config = dict(
    n_mels=64,
    conditioning='none',
    arch='unet',
    norm='groupnorm',
    pixel_unshuffle=2,
    blocks_per_level=2,
    scale_shift_norm=True,
    residual_init='scaled_by_depth',
    beta2=0.99,
    learning_rate=0.0017,
    beta1=0.95,
    shampoo_beta=0.99,
    epochs=10.2,
    adamw_weight_decay_other_params=0.01,
)
Rows from block 5 of a small spectrogram diffusion model, named by matrix and row number. Rows with one number belong to one channel. Each number is 500 + 25 x the weight over its row's rms, rounded and kept within 0 to 999. All counts start at 0. Numbers have three digits each. After the name is the row's rms in percent of the matrix's.
After each channel's rows are labels from the 100 clips, of 14976 (inputs lightly noised), where the channel reaches its highest value: "top examples" is what is common among them. Only what is clearly more common there than usual is listed. The data: tunes sung on syllables by a formant synthesiser.
# convs0: first 3x3 conv (model.mid.0.convs.0.weight, 192x192x3x3, each kernel summed), inputs 0-95
# convs1: second 3x3 conv (model.mid.0.convs.1.weight, 192x192x3x3, transposed, each kernel summed), outputs 0-95

convs0.102 096:474495547495542479518490507534541507487488505485480482472492494528508462503488495482442484461539478492489501473472505517476552462485466505470556490491517480480492493502484550503505515469459452507517514488488536525493490510507504483496479488489484506485480521473435465497456539467512490524
convs1.102 120:505502509532512532471494473479480485500527536500511473540490517508491535538510455517531561503485525504523471517508476518488431491548527487551494478531539516499519462521507487449471466520486512494493523493503511493473492495487515475492531481515473497507481537512502494478540508500540541491
top examples: vowel: /i/

convs0.73 084:468498446456527516475501521484509509501476468521490512490501487516489499524558475521531468513541520502470554486501521528486495515521517519493435532471539474495532504459509502473526503486504478443492539467478542495514494489511470473520512499488521495514475465496525546481465510515540454519
convs1.73 090:537523473515503507540486502515473561503511516471510484500517489517492484550497514537482524497496483508536494478472474476518467475486524452476544462510511476482504501527505532484448509484479559515529440487529528510490500553473501507534543495544521509499500521498513503565553490461469480498
top examples: reverberation

convs0.134 113:510520448515518479482519505475525529463509537512502507553490514480521478495475466522521512451556483537504483483461521460495510531519510491521523511486498458530532527501477484470473495500452513490518526522500497513466483459519502476476534500524508445557522508504491502497492492499522512496
convs1.134 097:535484528453524524472511479536544463491496482487528501507487508471479479528527489506482517527505506463457493523532488499458498469491502494478462488542456517472467509505527532492519510496504521467482472475523512523491511517481509491468467484476467551510540510523505545470473507506428503485
top examples: vowel: /i/

convs0.60 106:482478478511502547512497515513481490504514513516486516514460510551475497576532532516544464496550494528504475449510509521465503537502505541512474479514490484501523482519508480545451526506512552455506508502569518504458494485458476532525469460507511483481479498498486521486521521459522478539
convs1.60 103:509509511506474512551457504455512506496471473490531513515517521522514519488506504523464497482515448491533468499526515485558491520560471544530494516494512451503474479507542457491528526485489499516485503474473516520498473529552505498473524496497512483519520476494563464510498487492503490499
top examples: vowel: /i/; consonant: /ʃ/; clipping; thin (high-pass)

convs0.114 087:505503491479534501488470446520492493482489473499531500522504549496444509517448476501503483508535502499470469519481507552549482495498501512463512483512471521484519481482502514524503477483470454466502514469489493527491496470480517491512471482485467489556550516524516483490520508460509496475
convs1.114 088:475532494469485514525517470532512487504568481484466507484479470496476438473524495478490503507494487526534518519505486446504514531493500477530543501498520469519487485457513462508498502496503520518473480545526539478546550499544453495498465495478493509527482512473489540518488504532490476486
top examples: vowel: /i/

convs0.186 105:489551496477446503493480505493502467509483495479533476484493450551453478521471544477518489482510522522470467510503529513460474507471493497530479512497500437486475508529505487523473531433491444490508498461493481552501539483569516476494505527499511530525485455490485515495474487477465522510
convs1.186 087:477484502499489530478495511557494502544473491524522495463530518522574468503501463485529515488470533482508546476484484500513482543462504496513524486522531567476514497524504499460500499531522507499465476516474488492480482504512524492510456438491455476484472487481507519501482481532521507482
top examples: vowel: /ɑ/

convs0.49 101:532511561549515486491551517537494514499454546533498504535463531494528528486495536479506497504487468529515485517489509449515502468484473497524523536523481479487532513555513468518455501506514501467484487501479522514476507493509514484487484546544438509460470488484461493506503492470488504490
convs1.49 091:465507456497498504552458452502515518536564469465482465487470484487498482478550523506491485498486532456493506454518510516474457497491489480542527521507511517490486498514492527500526521495500495535500484512494475512506456502549467522514481484474526517473467511482530543495494490485488513496
top examples: vowel: /ɑ/; clipping

convs0.171 112:436478512524485506481479493520481520497507501454510484521476566480494487524486520516483518497486545514477483505478521459522499505485458546504523492517472517489472507481499483525483515532473509461537499452459538500482520492490526469482486487501489490480543527504524483518499477510497457495
convs1.171 119:530550487475524459485546496468451468500521498502489536489508465525513465525551518506452501526464498516485534490512497490511483534493495455498475527525513506489501493491493510478536522489468520507479490502512484494521495525478503528478463487525534528517478480475556507458495507544514530522
top examples: vowel: /i/

convs0.151 093:469527509490493518513497498523519501501556505483519528494569501506457465501468501543517521510486484475480510514512527462482522511457531535531500502502470525475514498455515505510506476496488490510529465490490468531509498500477513484486479494501507522508517491452527520527488492515480482545
convs1.151 089:507476549528531444487493537463516458484477527540489514514515503479507472525517494496511488474485506518519462510495521515524486483508449508472497487521504492507498475536477500464510500502516473503501506464471503489493500487514519512496516521502488508468499492564515457472453520475504528511
top examples: consonant: /t/; mains hum

convs0.11 092:485505516469483480495516506539546460460482497482443513481473433509490510541497496473492462514477485512485496463497472518453501512449526541533508523488486500524524503486511495541507467495514486489453533504513497469498508504483474506537481532514527498526521510513476484485512506527535549516
convs1.11 099:509499509506506470515504476480514509551465525533481510485527508509540480466483525496505493495538515478544520495522497521505489499515505465489529489585496513497538455476539517472512514506499501493500570516468483472521475506496533465532528504492485505498476460471497488460491512476506498476
top examples: vowel: /ɑ/; high voice

convs0.175 087:510560510464523505475530573468481509502503513480537496483499491479546531491517441527476538480458500504497502469458535492494500572496503509493535538492501538548475521521542531510501537522500527511535520523520522469533462484497521486478476505491494491484539441509502473455559492466505517524
convs1.175 087:482465494488549515515513480524520468500531506475575535505479495542469486558484477494501505544494490505506461497550480508495495470487504496519519494497501449467498551454502495496495493457504484479517495496498495495500517531508520484539539534545523513535509517518526547505489557514522481463
top examples: child-like voice; clipping

convs0.136 101:529479516501526510519511488480469563495522476488466524448493457516504504509465468516507506523467528534455482481498505494539532510502497495497458476470465472494446456521475490536512504511526507481500550492510466517478486493532485502499532513471477499496506492510419484502504488512509505517
convs1.136 092:485520501493462549466508497464493444488476497470538520536509481526504494502507467479492478485496523541547484533505468488472517493502534520496482503500503468563471515491517484528506472506478512497495526530492522467481510532509473501513510481488458537458547519478516507491504537443480509519
top examples: consonant: /t/

convs0.4 101:512496522478517464456463503497466534531498475473488466509518463464462490455478531527480515510488465525499483509468489513486509525471494468491498504530446528460518504455529497540489487491491488523503502491515483505500506521580539495557479521466456497494446498455547504492500518521466525539
convs1.4 095:432480480515501480533518468495507525527524529497479502469511538567501539526517516517511501500499562493464490529543526473501478480472482513490468530531490462505501494533463497429430487500486524491514466486472460484519497486465508483503473503491530511517460476500477525497486461527510498486
top examples: vowel: /ɑ/

convs0.69 095:515554498526521471522510505474518498538528504478475530488530446486542504480540489528494471465528488487482524536559476488502472473486461518517555535493491527530500508519533487508487524502520488457537515500494471513543523510471475494495524533532484520522471469455495500488484505482491516516
convs1.69 088:474470488477487523506460491507477522467435502532512496544475511520489511482461528515479476503481508465493499497474505498497506486513511502518502469527472454464505477506502496510533503514462513459459506492471480517520521502554521503560530491474529495524561493512491544505527507508516422519
top examples: quiet level

convs0.178 113:500477507583499562451517515509505458505496514474508487484473554506487511573491510500478526487481504445508471500458484516517487494491515510500484471512521487473494513489554505508476529472491488516528487446486514484517521509449519526509443492473502508530520477512488515489465447493522487540
convs1.178 105:508480453484534473499471501524507518485502463476502530514489485461492469517513481513494482544483489512480542436510484476472524481536462476477539516496493495493468490502516495498562530495444496504462484501495490479451481537478537504498536470484461472453526500485537505529485475473504475509
top examples: consonant: /t/; consonant: /ʃ/; vowel: /æ/

convs0.124 087:526496503493513498486505459515495516487505519527452547523488468500523444478498500516508463533496478425514520459506521513503518492488462483538525515492500491482515492512461460508514514513470466481515507569500509471509491515486504477478500506493446474490503559489506512454505488522459529524
convs1.124 086:492483496554533523500492477490492486483495466493484499481498476485465446488505501508526481465479517486476480523481542475497476511525531529512531476489517502517490533496503538439515503474472459478511521496528463519452475522511545453532517491450540498512516474467549464473485467491467511497
top examples: child-like voice; consonant: /ʃ/; vowel: /ɑ/

convs0.88 100:498496520547516455520477494489464553534456492572520496546482440509486510494534508494504469504461502479485497489495488466545454497519473512509535496520491501522512529488483501521506524487457484481511484498459472503529485477481516513544521515454506531495511507507492499504489480552526477476
convs1.88 079:475485474496496534514505441494515501500520483506484497519516565466564512503514532489481485492487514513515471495551506496507503477515535469543465500510538527511478477518484499500522461465523537489477482466495529480503518459520532466486490493511492505514515490536461510507483522483489517517
top examples: vowel: /i/; white noise; pink noise

convs0.38 104:443486500526509434510505475512511539486484453489499467507530471483446482455522496515488475496487504542515469451508492478471525494514477477497457483508492475502522491486522513494495469503485496516527499500508525529456488503533460510453471494525523526495475495458535516479508464507501487482
convs1.38 097:524487500468489466509489500468542514531475524484471517508471519525517562484469502510518481485476483489489473507502504517503504500481539509490500526538522527515461503542497524513415510515502488517516489488504500497485478508507524488491511492494562485528465496542480468487520543490523517524
top examples: vowel: /ɑ/

convs0.118 113:540482552446499519471484527508489523479489527515523465529515492490529519485523492495514505541450486445480503507533470493521527487536480490539512577524483528510485542504511450526529487505516450529525526495495468478516523509482488469478543476532491497516502514506525468488503482525532525477
convs1.118 105:537552482582488482464482461471491444466498486488537511470498445520478468535509490482494510491524500558477449487471512474493497507536495467476487459514519506511496509460495566498500494506479508531500496482474514511457479519528515520490549517474497500468482525481514500505458500514484518528
top examples: reverberation; consonant: none; child-like voice

convs0.129 118:505483498481520458512513481539490496505497477503506595482522498484463519494498493475471506489488465508483472510417488499471530487492522487532515497477517473490513517509482501494476457510440407509477502533487531558522482452542512515507476490503506475485495537558518481518500504466526507509
convs1.129 148:501507488505501502533508510470517457496522511487490542501521505463486440486509522529461540572525489540499478497522490543536503501463530487562491501508515497455481517509501506498528505494482493509546487508512492535461517474498499510481515517452487523473475486506453493526548477514475456514
top examples: child-like voice; the note F; first note: A#

convs0.93 099:498471490515488453485516487457506555488451570513497500459467492491556533500504488489494526503548466519473459441465491488517529478458503496494474461503464446500512493534490443464484493491485498506519519527517487505506510535514480489491497508494528500503462483495496475484481509529463448472
convs1.93 105:533517506520516538493483488508500521533497500498468473488489476460518529485499471568490477537457543482473523481446501517484493504502504541513492527542504500516475489485500502523487481525488464501502490511470489588500498482519518469527517510492533486508480516541498484500523487479516537545
top examples: vowel: /ɑ/; consonant: none

convs0.61 102:493515450526500467464494496506470493504520488492474487528482457481500488491577496510477500498477537487465515450545518501494525441556511505552524509485497495532503544480551488460486517524500503505522449473459489508505509482517510467485554490505465529501475483482518516496511517473506486506
convs1.61 109:523455474439526505501506479449518527527503543496519508485509527489513503474501509479514519496512473498474495529487506521530481508489505461501505487485474521500500476536473502536532467479494503511511461524523493518497514493464526496522479506451478502517490502467470507476501514543484539488
top examples: consonant: /t/

convs0.174 125:504497519492472475474470482517518437487473511493478532500491486515508480523490526493475501439457465456503464558458483535468484503495447512520481517515508508530526525454471499565552499509503473482534488478512496525469485497486505499491516496497510513529543503491538480537490502502491510526
convs1.174 111:527511499484516504468483493475553472501488507463491500459499473512488503547498504483482489514492523539533493496560493418471540504493525540473458492535508502465548500528497510507541532502531493512532486465481512517487494497527495496526505467502484483468487453525497481511455512495541511479
top examples: reverberation; child-like voice; clipping

convs0.25 091:495441485509481469523523500463518523504507480467443485487493477494481494494520473489507481487521463426493477487516469474470455490521497479501505477526521522512471480491480506423483555544450536529500491520470497479454468482483510524505509490470491534502476495519519487504520488511499553508
convs1.25 091:454522533558494494491468500486499514509538524518450555513529468532505524501482520497519500457501521528481527504477549491523527535525501504521511532501511511473488481562489495531565483473489512511476502473527475532478527469522523503495519533540492481507501511525478518459538506465490532494
top examples: vowel: /i/; white noise; first note: A

convs0.44 115:451501540514490519524521532484522556468506519474510510512510486529473564486460499490520498486539496512500475491553483501500470477522478531495515473488475518479520452485541500498513504529516521493507466470458440487532525532497528512497528511515469525508455503515528482451500474522470548481
convs1.44 112:521499531489541505494505458518492501515487530542502513511486528483496473511549524501542516474482497490486525453503503496502566505492510491481501494470522515516449508490500545515465474479514500531485491473462483479537454482526512525514459485479496499535481435461482510510485510514495517520
top examples: reverberation

convs0.5 102:455472482488498490521463530506470505517493503503494477512489510446505452504482513488525456420513527483516483489479508466488494511493453455513447470491496460455512493523478512470488528522469494511492446471499509532468498471520461519493475525472476528464462448505493547507466522451517507517
convs1.5 082:533531513510505528462526522502501511500509478530458549483525475490483517512468519481486511502477493502448534496460471598492474501522512510546507486508532500544523502469534482511460490524510497495523481515499464502494465472470480483477472500531500507515446522484499452444510487480499457504
top examples: vowel: /ɑ/

convs0.58 090:519472500461460480534459525539551487541538515488541594502518518489505505509492501491533466500549513531467486528540515477495516535518492545540516479503483490506545487520488497488515525543468448502494516496462426479507553484524537535473499477516488508524527515528498459517515472476495504523
convs1.58 086:513526481514492502493494526504461486473517524478480448540491487544571494494545485469558496490472459524511523469460506480505486509498487532487461491468480524489493499485537523487493498500531538511485490487432542507523497522511492489502501574557486491498527451515520463500472528552470460447
top examples: child-like voice; clipping